Rows from block 4 of a small masked image model, named by matrix and row number. Rows with one number belong to one neuron. Each number is 50 + 15 x the weight over its row's rms, rounded and kept within 0 to 99. All counts start at 0.
After each neuron's rows are labels from the 100 images, of 14976, where the neuron reaches its highest value: "peak on" is the class under the peak. Only what is clearly more common there than usual is listed. The data: drawn human figures in many poses. In brackets: how many of the 100, against the usual share in percent.
# fc1: MLP up (model.blocks.4.mlp.fc1.weight, 384x96), inputs 0-95
# fc2: MLP down (model.blocks.4.mlp.fc2.weight, 96x384, transposed), outputs 0-95

fc1.238:42 18 55 62 70 53 26 29 63 35 21 30 43 74 56 42 74 77 48 60 70 61 46 30 63 37 72 54 36 43 73 71 60 14 32 47 45 58 62 49 50 55 30 47 25 90 57 71 54 45 37 58 47 32 55 34 49 57 72 40 43 62 46 51 63 65 37 50 59 42 63 52 63 31 65 32 34 37 55 28 54 45 61 52 63 70 57 58 43 61 71 35 68 55 42 35
fc2.238:55 50 36 51 38 45 70 55 56 46 73 53 50 10 41 50 58 45 45 42 39 38 55 40 33 44 29 59 45 39 36 71 50 71 52 43 41 57 42 56 40 36 54 48 47 37 54 52 50 63 70 31 43 25 35 20 32 60 47 43 39 20 52 44 25 41 61 49 40 52 73 58 19 48 20 38 36 39 66 33 39 55 79 73 98 56 60 29 73 63 54 58 61 19 55 43
peak on: head (96 vs 1.1)

fc1.329:59 45 54 59 51 39 50 54 58 47 33 45 62 47 38 28 50 44 56 65 14 42 37 39 56 52 56 51 58 48 24 50 64 73 59 54 48 56 59 36 69 43 37 65 63 49 68 27 45 57 66 69 51 30 63 30 49 45 79 62 25 60 60 86 28 00 37 51 57 27 52 43 66 56 59 10 58 55 58 49 33 58 72 27 69 33 47 62 55 73 54 50 40 40 59 45
fc2.329:53 23 61 69 44 45 60 55 72 25 44 61 37 20 59 42 42 40 57 73 50 35 40 35 13 50 65 47 33 31 53 56 50 78 56 39 45 63 66 34 48 60 58 34 41 62 33 68 69 55 66 32 36 60 30 31 39 47 60 37 37 54 75 55 55 35 24 65 67 27 37 52 49 15 37 43 38 23 39 58 43 54 56 56 35 48 51 61 85 64 53 53 56 42 15 51
peak on: leg (28 vs 2.5)

fc1.15:71 25 45 58 22 36 33 36 21 40 70 55 47 54 58 62 43 45 64 42 43 54 23 39 28 48 37 61 74 43 51 66 73 55 75 32 66 53 44 69 50 51 62 45 29 41 43 51 20 49 55 40 29 30 47 39 50 78 55 29 65 65 56 31 39 78 47 63 52 58 78 39 51 85 46 36 77 59 49 80 31 37 50 64 45 54 45 47 67 59 33 62 59 65 57 29
fc2.15:70 48 57 43 54 61 57 55 55 36 68 40 63 62 60 66 45 34 32 80 18 51 31 32 36 43 55 62 83 57 54 58 44 19 83 87 30 37 29 52 68 59 76 58 47 58 33 49 33 58 85 54 49 46 36 59 51 56 37 65 60 46 57 36 32 41 83 59 50 20 65 66 59 41 57 56 51 41 53 64 67 31 65 64 55 58 50 30 51 43 40 55 43 37 36 71
peak on: torso (71 vs 1.9); leg (26 vs 2.5)

fc1.309:62 42 72 53 36 59 58 28 58 37 29 43 29 72 64 48 56 50 50 46 51 75 60 54 83 27 52 50 33 57 36 49 67 63 51 78 42 42 38 36 56 68 46 59 25 64 48 84 28 83 34 80 58 54 48 56 53 73 55 65 68 63 64 69 78 73 33 50 54 43 26 43 75 44 54 45 61 54 33 44 60 54 38 28 39 39 20 42 33 64 57 38 65 48 53 50
fc2.309:43 32 76 71 35 43 53 37 51 41 71 27 58 57 75 56 38 57 63 50 59 54 51 40 79 62 85 51 54 27 35 60 66 23 70 37 66 20 68 58 56 68 59 48 34 76 34 83 20 66 70 46 48 51 42 35 45 55 30 41 43 44 44 60 50 49 48 60 69 50 57 71 59 53 57 60 53 33 57 62 46 26 38 58 67 31 31 22 53 56 54 39 29 47 58 79
peak on: head (73 vs 1.1)

fc1.167:62 51 04 60 49 59 63 74 57 52 53 62 69 60 47 67 28 35 56 36 33 38 78 50 49 63 22 48 33 38 50 47 34 56 72 54 50 52 29 59 60 50 62 39 52 46 44 48 68 78 52 46 56 48 39 33 63 58 61 53 71 39 77 40 49 33 52 56 75 63 49 53 46 23 57 26 23 51 21 52 70 49 38 06 40 35 49 49 32 66 37 66 41 49 69 72
fc2.167:64 56 41 47 61 47 46 53 64 66 50 34 63 43 58 57 37 56 67 55 37 48 30 43 43 61 72 33 49 45 59 57 64 49 54 49 77 19 40 41 55 56 57 19 56 51 45 49 41 09 64 63 59 81 33 63 43 47 33 68 48 55 14 62 56 59 51 29 44 75 51 71 37 95 69 73 80 36 54 65 34 40 56 71 58 39 32 55 67 62 73 46 51 51 29 50
peak on: leg (35 vs 2.5); foot (29 vs 0.5)

fc1.95:65 24 38 49 66 52 44 37 36 28 55 36 58 60 81 62 29 57 37 55 41 28 48 60 56 52 54 64 63 70 34 40 41 55 21 34 62 39 47 13 61 32 47 51 30 68 48 54 27 72 71 66 62 57 67 45 55 47 42 45 33 38 46 64 54 67 38 26 18 48 53 33 51 62 61 55 63 44 57 53 42 26 45 74 74 62 21 44 29 70 55 47 86 55 34 61
fc2.95:31 47 57 56 56 52 85 44 73 54 70 75 46 32 57 27 53 50 80 27 67 41 68 41 58 29 46 80 54 18 39 43 36 75 74 63 58 66 38 63 57 56 47 43 46 47 36 43 66 45 41 36 43 57 35 51 66 41 51 55 89 56 39 49 56 49 58 58 55 45 52 56 16 41 26 69 34 32 57 53 76 45 83 40 56 48 60 39 62 47 48 65 59 21 70 59
peak on: head (87 vs 1.1)

fc1.299:40 23 56 35 51 49 63 62 44 56 53 55 30 54 18 34 40 41 46 47 50 61 63 31 63 50 57 24 30 62 50 43 59 43 46 50 69 49 45 50 14 28 07 59 46 51 55 18 54 62 35 42 28 49 49 73 34 78 50 43 61 27 68 86 48 77 49 45 47 59 32 60 82 51 53 54 32 26 34 39 71 43 40 62 56 38 35 63 35 67 58 42 62 53 62 43
fc2.299:30 60 42 39 58 62 54 19 52 54 31 35 42 43 21 34 59 59 47 67 50 49 28 44 59 54 71 33 53 58 57 46 27 44 27 71 52 65 64 76 26 58 41 75 64 43 69 25 43 67 35 49 41 66 19 71 69 67 65 68 56 55 34 55 55 53 39 49 62 59 13 64 41 62 42 28 58 43 48 45 52 70 54 47 58 24 70 70 16 56 67 58 59 32 42 39
peak on: foot (31 vs 0.5)

fc1.123:40 61 52 35 48 92 41 54 57 55 30 62 67 58 58 53 45 52 50 67 29 36 45 56 22 67 42 78 69 54 52 62 49 70 84 56 35 33 59 52 32 52 67 51 51 33 48 55 40 39 65 57 47 46 66 39 54 72 56 50 73 39 44 25 40 36 59 42 28 73 84 55 37 17 56 56 59 57 62 59 13 41 61 48 59 70 64 59 64 37 40 80 69 46 66 63
fc2.123:55 28 66 31 65 26 86 34 59 34 47 41 44 43 60 38 36 34 27 72 68 75 49 35 37 67 57 44 37 45 58 54 61 58 48 44 56 46 36 38 39 49 34 59 50 53 62 53 63 56 57 46 21 52 42 68 80 93 36 69 55 40 50 57 32 70 50 53 49 02 36 53 48 75 57 55 32 62 52 62 53 37 66 68 57 64 48 53 51 74 70 50 75 70 51 60
peak on: foot (40 vs 0.5)

fc1.282:55 58 73 69 43 71 58 35 44 56 66 71 41 38 44 58 53 54 25 41 53 41 47 64 70 29 31 36 40 53 18 33 69 38 57 49 23 46 65 69 70 43 64 58 50 78 47 44 26 68 55 53 65 63 83 53 34 50 56 33 64 38 53 74 59 66 46 30 54 63 50 49 80 80 59 56 59 43 42 40 69 18 27 58 38 49 23 61 31 55 62 53 61 53 54 23
fc2.282:50 64 65 40 25 53 45 36 57 62 62 32 92 44 30 49 32 42 52 38 29 30 67 47 26 60 57 69 36 42 52 54 52 35 36 66 35 52 65 48 50 47 73 59 33 45 64 54 28 53 56 41 70 51 34 64 81 41 43 13 36 70 53 52 39 43 32 52 57 24 21 32 66 65 36 36 59 47 49 33 52 65 49 71 63 35 44 24 56 46 66 87 51 47 46 32
peak on: foot (90 vs 0.5)

fc1.78:43 66 29 40 40 41 37 68 60 81 46 62 32 83 45 69 78 13 57 64 60 78 26 61 54 52 41 19 62 51 41 48 48 56 87 46 28 52 30 61 51 72 68 45 57 45 67 43 65 24 54 47 55 47 35 44 51 70 85 50 44 33 37 65 25 60 62 59 49 50 44 69 38 51 44 30 65 44 58 30 35 59 36 60 41 40 64 49 30 47 62 61 64 54 40 49
fc2.78:39 37 66 27 56 63 53 44 53 40 69 76 66 31 31 40 70 48 23 43 33 47 56 57 32 48 40 67 77 53 69 59 42 19 63 36 43 61 28 51 55 74 40 62 44 37 49 46 29 45 48 50 48 44 52 48 59 49 32 56 55 54 36 23 64 23 58 60 67 18 51 45 42 38 68 51 60 40 38 60 37 66 66 60 60 40 50 78 78 71 63 60 71 12 84 52
peak on: foot (32 vs 0.5)

fc1.169:74 47 78 41 53 60 58 32 52 53 48 17 52 65 45 51 69 25 29 82 61 43 70 40 52 31 23 63 57 49 31 42 33 52 55 65 44 30 56 54 32 38 61 39 41 66 53 65 38 42 66 56 46 20 39 50 43 49 47 69 71 51 62 39 70 84 58 33 56 30 55 36 73 70 67 47 58 40 48 41 44 29 33 33 70 63 48 13 34 48 26 38 40 53 39 63
fc2.169:54 46 58 28 53 50 55 65 44 24 29 43 79 40 35 23 51 29 46 53 57 75 66 45 30 57 25 50 30 54 35 47 50 55 55 66 28 41 36 46 28 40 54 38 76 45 47 47 39 36 43 45 14 58 26 33 71 42 35 75 42 25 49 67 41 44 45 32 46 55 50 77 56 75 51 53 45 28 60 65 02 27 62 38 68 49 47 43 58 35 55 54 37 40 35 60
peak on: foot (50 vs 0.5)

fc1.240:64 46 26 69 67 67 33 45 60 70 58 47 44 33 34 60 57 38 25 72 21 40 27 67 53 38 57 49 64 36 54 58 65 61 45 74 44 52 72 63 78 52 39 80 47 52 71 51 42 53 49 49 66 49 55 59 23 50 55 47 80 55 29 31 55 61 69 39 43 52 74 65 39 44 42 25 69 86 63 53 71 24 54 31 37 49 43 33 23 51 51 63 43 67 60 34
fc2.240:16 68 56 61 63 55 66 23 35 45 04 74 43 51 38 40 53 53 50 49 63 32 61 56 31 70 50 42 24 56 45 63 53 73 49 66 38 21 50 54 48 49 44 50 51 43 58 42 52 40 58 21 61 54 25 68 57 59 49 76 68 46 86 39 45 54 32 34 37 23 33 55 60 37 53 38 36 83 34 59 43 74 65 62 36 60 34 46 38 48 70 39 49 48 39 42
peak on: foot (32 vs 0.5)

fc1.7:40 38 61 53 23 54 47 39 28 52 30 53 44 52 42 55 68 42 09 32 47 75 65 50 38 36 36 57 33 47 72 53 54 46 46 41 63 75 29 49 55 41 51 19 59 34 69 29 33 39 68 74 65 70 52 65 65 38 28 57 50 46 50 53 59 38 35 23 81 19 45 52 62 72 39 62 57 56 36 48 46 47 42 19 52 46 27 64 49 34 61 49 26 64 75 47
fc2.7:31 57 63 45 51 56 63 34 51 50 64 67 65 46 44 51 64 50 68 56 74 40 21 45 76 60 41 64 51 75 30 69 62 99 58 65 75 41 53 49 53 42 52 76 48 51 33 67 69 48 55 19 27 47 40 53 53 55 45 48 81 48 50 25 34 38 67 57 52 60 74 58 31 29 57 56 47 44 88 61 45 60 65 63 76 65 48 33 55 49 51 69 46 32 46 45
peak on: arm (30 vs 1)

fc1.22:47 61 69 43 36 42 59 56 63 63 49 49 62 45 52 39 44 45 50 56 49 28 83 36 85 60 73 82 43 35 30 52 44 22 35 67 34 26 56 40 59 69 72 68 26 78 36 92 31 67 72 60 57 65 30 42 37 49 33 45 61 76 51 78 53 42 40 54 36 35 31 36 47 39 37 63 44 46 55 48 52 42 39 50 61 28 61 30 36 44 32 46 44 59 53 48
fc2.22:59 37 59 50 68 78 59 85 42 45 48 70 53 64 58 47 52 28 30 62 51 30 40 49 53 56 43 71 57 57 36 50 72 54 74 49 48 63 62 36 66 49 53 49 55 36 45 57 48 47 41 59 26 54 45 38 54 44 60 84 31 46 52 39 50 40 46 68 64 62 42 71 23 49 58 53 35 53 68 67 33 39 58 14 59 39 57 77 40 00 42 21 14 50 55 39
peak on: head (32 vs 1.1)

fc1.354:57 56 66 21 44 58 40 74 59 47 96 34 45 42 58 60 05 22 61 66 58 63 57 54 49 68 73 55 52 40 50 44 32 48 54 74 60 34 53 53 49 41 53 61 48 55 33 49 40 50 72 50 43 50 82 60 75 49 50 66 59 68 43 57 34 44 43 51 47 56 31 58 66 50 70 33 59 33 54 46 61 29 57 68 62 30 67 14 66 53 69 87 39 54 43 60
fc2.354:64 51 39 40 53 90 39 52 43 37 36 52 48 47 37 53 50 49 43 32 49 62 33 57 53 56 33 80 74 72 47 68 72 46 66 42 87 39 38 58 42 41 31 60 07 51 40 63 54 73 10 44 40 45 62 50 55 40 56 60 44 32 34 41 54 89 28 52 27 43 68 78 56 53 51 41 55 50 53 56 39 47 31 61 69 66 48 34 39 25 45 61 37 50 40 39
peak on: leg (33 vs 2.5)

fc1.47:37 32 58 58 58 65 60 62 40 70 62 74 61 46 21 44 49 16 41 38 47 48 85 65 72 30 37 20 28 42 46 26 53 23 49 45 61 77 37 69 40 43 57 60 66 51 36 36 44 47 60 65 68 47 86 51 29 26 45 65 48 24 47 63 70 42 39 53 62 49 66 32 62 44 34 54 67 34 54 38 41 35 45 62 31 47 25 49 57 44 39 31 45 53 31 58
fc2.47:62 24 54 46 57 67 37 65 42 66 68 63 37 69 50 80 53 52 26 41 65 32 55 45 59 38 41 50 64 48 68 37 54 11 67 57 41 70 30 38 45 35 40 56 50 43 18 50 51 23 67 34 60 53 73 33 42 48 37 54 57 60 45 46 38 51 82 65 54 46 57 50 53 10 58 29 50 72 39 37 40 35 58 40 68 65 44 37 55 19 42 64 35 80 46 22
peak on: leg (77 vs 2.5)

fc1.196:63 20 47 62 62 80 48 32 47 58 46 17 37 63 45 52 56 62 21 53 54 45 76 60 65 34 49 39 53 41 51 58 27 43 36 32 51 44 38 48 44 35 60 45 66 56 46 47 59 69 41 58 49 83 59 76 43 39 44 81 44 47 37 38 72 57 34 24 46 45 48 19 63 64 69 50 71 55 37 44 48 29 41 53 59 71 21 22 45 56 39 40 50 91 43 66
fc2.196:59 55 51 43 63 62 67 61 46 53 62 18 51 53 31 25 49 36 67 25 44 31 37 48 74 50 39 66 46 60 36 65 44 73 43 63 42 61 53 71 34 54 47 54 82 82 60 60 59 48 73 71 29 64 36 65 21 40 47 69 17 22 46 46 62 71 30 71 41 53 49 42 48 36 34 36 36 45 65 45 56 70 41 45 57 33 25 41 39 52 44 28 40 34 24 60
peak on: head (93 vs 1.1)

fc1.68:17 73 43 56 32 40 29 54 58 48 71 53 92 34 61 47 56 61 78 38 40 40 43 43 75 52 41 48 51 52 53 59 42 51 79 60 33 60 58 75 67 41 66 63 71 35 72 69 54 51 52 53 38 35 32 46 60 67 62 43 60 69 65 53 58 22 55 78 27 46 67 59 39 43 35 55 46 66 69 68 12 87 55 60 55 39 51 53 49 43 34 39 49 44 54 36
fc2.68:53 68 56 36 45 65 76 63 57 42 40 64 68 45 36 46 58 49 28 43 64 55 58 50 43 56 46 44 37 56 33 42 40 64 39 62 57 23 55 51 25 43 50 31 83 35 45 34 57 54 66 45 29 56 26 48 43 41 48 49 35 01 52 43 41 42 62 29 52 84 79 69 43 48 38 23 31 24 37 41 47 37 53 35 82 49 28 41 63 34 76 57 42 26 58 58
peak on: head (97 vs 1.1)

fc1.74:50 55 45 53 47 36 57 55 76 50 60 60 50 56 37 29 36 43 14 38 46 58 63 47 57 49 67 57 35 36 50 58 27 64 45 65 51 47 80 59 55 29 52 58 42 78 50 32 73 48 36 71 45 41 43 34 08 83 71 27 36 63 50 52 87 53 48 47 51 67 73 77 52 28 62 42 34 53 49 62 49 48 82 42 19 68 34 45 59 46 55 38 56 67 56 36
fc2.74:60 61 35 78 59 72 53 63 71 51 41 60 56 52 59 51 61 30 60 54 84 48 67 70 50 58 38 59 20 72 36 50 75 45 36 31 37 70 39 57 43 37 55 65 47 66 32 34 59 56 66 44 85 63 42 55 13 43 47 28 44 72 43 65 59 62 43 60 59 63 42 65 60 53 51 62 19 49 32 68 37 29 63 35 08 48 57 56 60 51 69 56 47 41 33 57
peak on: leg (31 vs 2.5); arm (30 vs 1)

fc1.79:39 69 39 34 50 42 40 52 43 52 54 37 59 10 18 69 40 60 38 51 65 43 49 67 51 61 34 74 47 47 53 77 73 37 40 47 72 39 42 66 38 51 35 38 43 43 44 46 74 25 63 66 68 47 39 42 41 36 48 48 48 67 58 77 44 91 66 30 66 79 25 47 79 62 44 47 40 58 38 39 48 63 48 40 52 68 57 24 52 37 48 22 60 43 66 70
fc2.79:42 83 30 27 53 40 32 77 45 53 49 48 56 11 37 48 40 56 50 41 55 50 49 49 54 51 39 59 43 31 36 50 64 55 43 48 68 43 32 67 66 60 41 14 53 59 38 52 50 44 49 42 50 40 56 53 27 21 39 57 59 58 70 80 70 69 41 38 52 65 36 66 79 70 42 49 31 70 15 43 41 57 47 64 61 65 53 30 61 56 65 18 52 31 79 70
peak on: head (57 vs 1.1)

fc1.154:41 32 61 59 63 65 55 68 61 76 55 48 41 49 48 58 62 00 66 74 55 74 39 46 61 66 49 38 48 60 25 49 48 46 46 49 40 63 36 50 61 58 49 47 58 59 57 80 77 33 74 60 42 47 25 39 58 53 70 57 17 51 77 63 27 52 62 49 71 60 63 32 71 54 62 34 58 35 50 54 34 69 29 45 62 32 86 17 52 52 50 58 45 52 43 47
fc2.154:54 32 65 40 72 57 58 52 52 37 43 68 79 48 58 46 58 40 67 60 35 64 40 42 29 70 51 28 52 69 37 48 63 55 42 52 34 80 19 51 61 56 55 55 30 55 64 46 78 43 79 47 47 54 35 50 70 32 47 57 45 41 56 73 63 45 66 44 63 64 72 11 56 30 88 48 48 23 67 65 37 42 46 39 51 54 65 30 72 46 22 33 37 53 56 31
peak on: foot (44 vs 0.5)

fc1.92:52 54 49 64 52 76 59 62 65 47 36 46 35 43 46 70 71 27 47 49 56 79 25 61 29 59 56 62 34 56 50 74 40 50 46 60 47 26 66 75 65 33 65 57 42 59 65 39 43 52 66 60 42 54 26 59 48 61 49 63 50 40 35 26 66 60 54 41 27 41 67 86 18 77 64 54 08 56 59 53 44 47 73 67 68 63 63 46 41 48 56 54 36 43 79 70
fc2.92:48 51 45 39 38 52 52 28 65 52 60 19 69 44 48 36 50 34 71 70 54 26 54 23 24 53 53 46 40 49 87 51 32 22 48 47 45 79 25 35 41 67 40 53 37 47 57 66 66 42 59 33 61 52 56 55 83 39 49 51 49 76 43 55 58 59 37 62 54 40 25 30 51 32 45 33 53 43 49 48 68 37 37 60 10 28 41 38 67 58 57 65 75 46 22 35
peak on: foot (62 vs 0.5)

fc1.199:60 70 66 40 96 77 72 30 57 77 50 47 35 81 36 69 40 54 56 73 68 59 41 62 62 43 73 50 57 65 52 36 48 68 70 43 59 36 60 51 58 57 50 76 49 42 65 40 37 54 61 86 50 35 54 72 34 50 47 74 76 46 49 58 49 43 59 24 32 59 36 47 42 16 58 44 46 50 66 51 62 47 37 54 39 57 29 67 42 60 45 35 44 30 66 30
fc2.199:79 36 40 56 51 69 42 40 48 57 67 49 56 55 51 34 10 42 43 37 77 60 43 40 54 62 35 35 38 61 58 68 45 67 16 52 57 60 49 47 64 73 58 64 72 50 49 45 35 47 52 83 37 42 52 47 51 43 84 54 49 46 64 65 47 74 56 49 49 67 45 35 42 54 51 20 39 20 62 37 84 49 32 27 30 39 43 39 45 79 57 21 55 64 70 58
peak on: arm (44 vs 1); torso (29 vs 1.9)

fc1.106:29 52 46 50 38 52 22 59 50 41 77 66 48 49 31 53 64 27 59 56 59 28 40 36 65 53 31 36 42 49 46 20 57 67 76 41 49 45 88 38 52 31 48 54 53 40 56 70 34 45 76 49 42 28 33 77 57 31 48 75 67 69 71 81 54 43 50 62 40 55 60 33 64 13 38 64 50 46 59 47 63 61 46 54 51 57 28 34 76 44 20 53 39 37 56 65
fc2.106:35 40 36 62 38 71 42 13 56 31 63 69 41 73 41 50 51 44 58 44 52 62 43 38 37 58 68 52 60 39 50 49 58 22 54 84 41 51 57 43 56 38 25 64 57 65 46 36 65 54 57 72 50 39 47 64 28 61 52 54 69 36 40 84 53 54 43 39 21 55 95 50 27 54 47 47 39 69 34 65 30 45 38 40 41 46 60 53 39 22 70 60 29 15 48 65
peak on: torso (26 vs 1.9)